config = dict(
    model='model that predicts nearness at each pixel',
    dataset="rendered roads seen from a driver's seat, with toy cars, trees and houses",
    train_examples=145000,
    image_size=64,
    crop_scale_min=1,
    horizontal_flip=False,
    cutout=0.25,
    output_stride=8,
    arch='resnet',
    norm='batchnorm',
    hidden_act='relu',
    channel_attention='se',
    depths=[4, 8, 4],
    kernel_size=3,
    stem='deep',
    avg_pool_shortcut=True,
    dropout=0.05,
    widths=[80, 160, 320],
    loss='l1',
    targets='nearness',
    init='xavier_uniform',
    residual_init='scaled_by_depth',
    optimizer='normuon',
    muon_scale='match_rms_adamw',
    learning_rate=0.0017,
    momentum=0.85,
    nesterov=True,
    orthogonalizer='newton_schulz_5',
    adamw_lr_other_params=0.002,
    max_grad_norm=3.0,
    gradient_centralization=True,
    ema_decay=0.999,
    max_steps=7200,
    batch_size=128,
    epochs=6.4,
    lr_schedule='cosine',
    final_lr_fraction=0,
    warmup_steps=210,
    weight_decay=0.3,
    adamw_weight_decay_other_params=0,
)
Rows from block 5, named by matrix and row number. Rows with one number belong to one channel. Each number is 500 + 25 x the weight over the matrix's rms, rounded and kept within 0 to 999. All counts start at 0. Numbers have three digits each.
# convs0: first 3x3 conv (model.blocks.5.convs.0.weight, 160x160x3x3), inputs 0-15, a 3x3 kernel for each
# convs1: second 3x3 conv (model.blocks.5.convs.1.weight, 160x160x3x3, transposed), outputs 0-15, a 3x3 kernel for each
convs0.122:484528552495530527463499465466447459513504507514466487473503523468482482491491497511522554487510502510476472513512485499490475539455446466546547454521554491530555491511524503502504514509501480482519496469479506498476482540490435528462528519535514509512460507520512491519474506515520566494494513500488500510498501516493485477478520537542555526497474474496492474507494512492514502487514530552539486519484515471463509478475498490495471
convs1.122:499483506537492486452456498503479437500476449491495495497518458519537497498535545522528503462500465481470493512514511530500533493488504500529516461498526509487534477467495483476526484486530507516464521506470512493476460539485504501504522519494483434525519476469448504498506527558472482485513503518485474574510487495500464484521541514475476524473497472495492502499466495522495519470455458474497486525494550531495516513496484540544496
convs0.123:478490519463490492460494473515511506497464511512511521496477512505483499505508504528541493489538482469480480512513474477467509510475507490471464481532464508485440530534506506480472555544533501550502533483507496454525488548476504527487568552528499509512498476543457485514499494495488542462475429429509489481509477481557521488504564485504482492544538505502490477499516492514487508487522540517536508510521497519503481441436500476478488
convs1.123:498496540492490514469486491483471430529506496536483456471489491499525507478491484536555537490489506477485477472509516544487504509476450501536504526526538520539562509481474504524514465462483476496516465495483528522505508526512530500520502471485476488482512517483532492529491491487488463515496489490497558612513508501496477483475544494476483471523542519516522532516530517524500478501537502452490478493475520494500484519472486478486496
convs0.124:447477509455521503496485513486477548475495488513496506496521482477493489478489496509485477496514507488492514462475499448478483460462466560511519531498469511524487499508505489516489479511522480448484522526532498471541575472540523517468500516501503509494532509461531484480516502492552562497469532487504490496489498512509511527523489485523512497524439493497462475487483495509473491561524542509503493488487520466517482504487488519472504
convs1.124:489472464521532526480490493505495517586530483550528462489494505487518522499510536438509541494469551497518482518496476503526528539543534547506503467483498503508456496522494530539527505515511495512480527513534516507523538495489522461465528516514529488470497489505485474480487508507460449492522500480577557545502530496514507491542522568484462515528512493526492519479489477430473512494509520513464511499526488511515465474470492476491495
convs0.125:481468484532543496496521502509490528489510505494493529500490486484494502512500510504509474515504490487526517452471506465504521521501463526461447498476484515547521485483482482489493479481514487548527505500486446494493490502507450478482472472450461524502471533515492505500483449491449434520520517545483477484492499500467473471495520495497514504543519487510490516473489505480497511456432470487442494452434491476484474489501461494502459
convs1.125:498484504499521515486513510491507491476489508491511508473492489496503503512482501507510485495483480546503500495501515516509524518498503513531484465523522483540545524509504502513511485488476469515508461457515505488502555563528498489502473537552498524503478486510509478513547522524505535558528541502511561524511553491482499523500525506513522568469480459459470544491529547559563535517539508483485565516521534516515478481531503506548492
convs0.126:460460449490543492507476507479488472495515518472498511480496510503490494495480463489509508500505499514490480521487487555494500502506517502483460489512497538541510513503504506504504491474456483542513496484463498506511518513509537504505475508444571548529516515512498470480523536473524513456494542463507515516495501516490453480539509489506510481503500509494501511509482550487461499450456425587525468520490443481489479480477457499529507
convs1.126:457521486518500477502483508526483492444424483545519491497485538496533501481497475492512487452478529474516511498552509515516532461521539524464455540497470503516475488495503489498504453485495507497461528508483496484488541509499508538503530491493483472465478463487510504509508535483467505483466476491566551451499548465499511503485473494549523524507506521505457478499490496579512540473488512491469526495527565502489507529464524533521527
convs0.127:473473514517477460553503524518512497503468476486470472498492499506520549507515499484453466493523498508508501462477483506501509491503519527520543509486487549505538501460488497505509500515492471489508448505515472471508468513506493526515484466557494517513470470486476510499458505536499488466536484477497476506489513525517524516507503462467473511523481525502494503479491475511493487460507534510477432516522497521566535498514487475478505
convs1.127:515526495535524487504497501539548533503506482503508489517488503459453481494490484512467495491494515528528495514505521515518528508516545501512520498483497479491505515523497500523517499531514530512509501511481487523527473499508491483499481506480520482483527497512565521483482477494486483501537519517467506487505508485464466505495530554505547524512483480527515502501509533490494470481500490539511480501503499435471514523504518535497489
convs0.128:477512459520478484487487525467516462506514476489502476479516491495539527505520506482501505500487485474470444505501487458485477471507493470520470483507554475445536450499479480484519496487492484490492503490494516503448488583477472510464510503562494531505488521488512496483437498533444521528505544530513518500524493504503481486505517495522507465458501495534501495526504466461503541455538506482516554485526522470522500458455491467460500
convs1.128:497504502487476515515481526528510457540498524514532554514561527499506474550471473531565553510486488514497498487488521532515549472529534461487528533491529526517483517517499533505497569560520499508511513509483456481476477496493489489498481491462495480485522553507545550519502497521491524512461486497519506487518522512488516487488510466499516464470490487493526535483493500460482508468491515511483501534502544567502506503506497474490511
convs0.129:476512472462523540544551519534512491458504508533479504517514513499527530492525524483466470472473496512514494550544549496464510512498486500471465528537485512501460493484482485513523486495507493518495541521493500485525544487467485458454552441448471515476498569486559545542496520496500514502517518469516506516499503501531501508502500487517480523474495513496474474479477485473471478532548468492524518549539461443511517437509547554520536
convs1.129:474469490508532499514497486486516557458508546465476505496498509462468527507541524490490477502517504460482484511519467445486484473492457504516516497483440485474489480475457511502482504507497548533480539528479491512517521472508453451532513475500442449475500489495467509491490512499524479508520507506512473449504528498508533512504514510459486518522498502500467501458469509465465485562511510501481454477490484482478479508502554492490510
convs0.130:492472527499475449529487476479485469517505501503521490534507500486496506479477498494548522535525528494480521537516500537486483508515507518522487512504468519455536532526507505527509492486503505484489528476481492518482471539479517502501526525533532509520518478464484475460496513512485494493515458505482497523501492483479491490576521478504503516508506485465498501498500521513501535491520495444493507508479504473467501488447467472494602
convs1.130:510511487505508497498511510513496484502476499501479506550564493477486454492546503534484480488505480493511500485501499556524485493467476497512486522521485519532478532481477483462463478472490481507496510524482510532512532489471504502451473504478505536549525515465513490492519516503539503484517468469476480502526488500521502518548538492476472461502521457549545518495526531476498523496496462516504508498533501482511507553516504537508498
convs0.131:498491466494529486458460507489520462484497470519506505513532523480473464509506517492489479518516480515478447519509480496523531513504485526532487456471479497470506479486507517505486504531508492492514478522479506526528532527445510555561535488470487485492491515524465474524477486499489462509534517504486495499524526504499499506528552541501504492519501514524519493496493502485506470465473507474487533534508526565490553454471474508445483
convs1.131:515504528491506536510495491498511505462476489493515547527498495493485454523509501501503495520510525486516543448475515479495493524518482492554533483484493553474477486509522505564543482479483484473498525499513487505465504548514485504480495489497519538545448492474512535495468505499488505522486510517523559486489471532486503466501515522502495521450481473526505454557526507457465500465449483501498508509530513458541560514511470452470483
convs0.132:535543513473515494511507508522536537479486492513507483484505509489480475486519505530497522520461513537533491502516537511458467446552507540528492562509459532487466491473516484469518500495487470481509507472506515535496502506475496481514442491483514528522500506488483502478533572472545527513464483482510532533490493509509510485504457470505505511491508514480486466469492521497476515440553486560501508451516534504511516476482503522490469
convs1.132:447524443535508481502458485563518496502472456541502506472491489522591507508528500484519503503452484468469478539480495522516505478513526520478511507497433530514448489491508491497490499488531498481480532548497501525485504554542476540507522513480531487507506539513448468464544524501463502485477502489512479495521495518478502467465531513559544501536517521495453490495493501534496497499478511521476488533522499506518508486498526500517484
convs0.133:534515520513517468503501508504527501496483498475471483497538524482484492494519523503521550500477554484475518508513500544531515490476456451521545474459467452459468519489498496447481511491487471511527499510517493477512478526489540474524486510502519541545489520523514483490496491458518487474470505453485520550496493506508525491513482464513477473494457480492494484533517486519477496502508471499517457483499491491513522502488510481480508
convs1.133:500494482489482492513482499468439456502513489490513493485489488504539514440485466468507555460498515478478467482524519489525541501518545523528527488518513547510521483509498496500517479480502447489471453506527481515542535544495498548529479479506498455485498503541465491500517537509530546501497528501506508538508454521478470505539585526498501460495558542487533516490505484509552503493518524503508498513503516501506527469491531494495507
convs0.134:535557498567535520536502476512478490492522510522525473522501478508522518532546542495517547461498519482495499507496491497491527505486510492522523513485486513481527494501496507522509512524521474521475505490518489447461453533516513574505537483525491483480555526490521501500571531536493498487479505502477525507461485478486488512531534505508500529479503494487512508460493513492514519502529487510578555495498482488517488505494499506460520
convs1.134:515495437493497487486486506484508462492483521499482499472445449495497510463474488504521524490527509514505473468495557467509545469495529467514496533536512486491522468475460477504509483532500532515495551515523487494480482468504455442486471471508460474481461479501489497505524550507514495529478476501504516560494491507452451467501478466461466465496507528537515507498509518526491481496516477476481466507470461485496481531497469481487525
convs0.135:511492533476576464494514473526494477533490488522519490528501496532502491524521506468490508506497494505506492471482495530537487525485475545520519455535473471506473480495512494521512505520504479508527483484480454446471558489452559481459532541448510563471545491482500487458519549521450494496449463527512489468517500481477523533521531519543519531516520527488473492495473485525501538482482516522513460498521563471499519527499441521522519
convs1.135:485495489447492478489492479499513491521447455498497497490458471506497496500491468501530490491514493507533525513501469495482466506529540551533472515522513482483441499477493503489477514509461502547548526558545497514484542530482504491444504530519501505519512483464490476530514530522520551493491506492535498496515490549500477529558509506477482509495505467473478492505480503463523531495481482498448506496492479513508466505541503497480443
convs0.136:536531476521480475495517464484466491495472488499476511496467501481483499477501504502501504532502519532519492506464481445471493514473529487519512490479439480460445500493489492482483500493495495498468523466481514496473511533463524482416552474474512512495500510472495542525497487449478490448473510513508489491476492505518515520507487488480499491517531489519512502506532506529476510457467472523452495467465449482497519514406459490493504
convs1.136:506503469564511475499505478480450478531491492497451433493484492553499503503494496543547496494526507491488529466471489516521488508520494460493480496517512473501472492521538492530556483493498535534516515515507514464462536508495534526517511520490493502470552523516559531546534486472526492529560536490493497507473461468419459464504510480550514501515512480487513502494506481523481502521497455479531457519517514504495477532534531499509483
convs0.137:511537486459504507500537497501475489498490479519512494500524513466466504504512513471492513519513549467480467511472489550500492525540521473539548448524540492548491476487522497492515505499505489505531530533496494500512458529558498564503432484534496503533456487494487491532480464441482519470470497498474524541476506555512542523487515504492485495493504520523523517465503556508498482512519462509522500523576512537514523519535455511505479
convs1.137:489500520489533524469466500504488465507509513483483505494503489475499495486487491523510483487498499510510534515516502466474471487481499477456484502466480521516534494493504521516526505536505498492539501492482487471515495484473498446494484442500510529510504511472512521509473503497486510479508540498542527507516520541522490527515488542477483496475505459470485483459475498474454475479450490532453504518517505483521499487442472501449460
convs0.138:530460447531492532483531483526523501486490495477502501501525506494494474521514495508492530506473506535506498519502486474540522477506517504484489511437517467511497472498520509488481541518505477520503492471453500505462498467480514487511496513508558519524437478485461465505552523508539503516502473515491504508498490470516512482511485497514503506521489505477508482477488486473465473568535497494532554542510447468455469511505554523516504
convs1.138:524505519472486518534497491516532492470487511500483503504522469497506480455527489543491502530498497507465486521502470473500525496484496456485562499474474492484526446460478492488498497491515496507525478507491498470541527524500499545525491548496472502528517515527486486457507492528509497471508458455533487511513535523435497519518566537506587507504466578505510490528481486499451474568518516481538451471483442491503534538547528502527560
convs0.139:519510458510536498528532483556492453525477498519505504514492487512476505546513517512544486502514488487529503502527494479498503478506475487477495543539481550473451489515454497518492475501493468486494508465511486488532463495508480456538524523448501508530526496509496478499524533503525514451495528456508501501509477492512480504504527532554496486525518532520475519485503527443482528491471474448528480521525457477506468443523507574526500
convs1.139:509508448500503458503560465529481504514461497458499521509495441513515509500533516509497520515529514499502501513561501480542572461525541566557480549565480546529513494512500488519503520518518475498478503485470484504482519483509517478515507461525485447497478473484487490478530497493567500473520501462523517517505533461430500487523550492496480490490486498507469521508502467507483485511520512530524539530516521514550495543529520516482506
convs0.140:492464498524461489505514532507534499488474485499491491505486487502508506503487503519519498479472501491477525454460471480500514500541486556470472554467481491493535528502469496475473513506519478472504469502548472478518518517485517477495481487487500482521506504474451461486512522542480515549504534510539532532505502491507505491492487517521491538504507495485495513521509550487506519483502467518526545492529519497474472515537501474493500
convs1.140:504498496541483481512517501491511473528503472529497462523517518517488476470468503504527528498511490497518508464488510505542541465537563532495497500468492480539543511540511525547496546506473522528531489484505474523519506478467511491507499526480479466507495509508461486509493485499460474511492481464539510498494537496501486488522513508494496493464494508499520533452527534482512474488487492445475510527535526484475528431487484508515536
convs0.141:541457452474492513514452488502524532474466495526506493506535510486509511506503502489511487472494493483481489520513531503460465484507509478497470479486474529467465495501490493494503519508514475481485485489505526537501495519442474488550492516514508499533514538529528500502486533512476504508468518401501525522517530501508487503493492498536515524502534495504497511522508507479480462496537435514507490504466472475481508488521516484478471
convs1.141:494488496491510479526512497547461497546504514517488504472482479521524496520520495532478529512501517535523506467453467474485470487479489489513537480503509455520467476491484492500523469493533543510471506488477453527507505506488549483501519498487515531487491477514543487457504518502497508480522501489461490474542471483451473515561598542490481490513521501494475470486504504471530509532488517473511505483497463516505495524504477477488519
convs0.142:465473508487476504538511527518501481463435490505514486465488500473498512507516512535525510483509502521530505504498493471473501479487507549520508528540498558516581451484515452458500504549520473486483487482466495458471511516483477471514452511537445469481463500519499497519516533516479538498538520513472503509497494496497521482515512492530510478476517470496539535546547489516539502504487498479476490496476501469555518481520507481480511
convs1.142:515491519490523548541541547484486513499536558468493498492514455484538513457483497475509504487489494510479472548526484517510498532545472457499533435471525492490526459481486502503536491484494558536506493499493458495503510546506526537523512508499482456489492488494477505482504481490517513486508514542477490509492466454479490498481494528516494486517522524478482490522495485495518500497474494527554484512531474497529477478500499505497512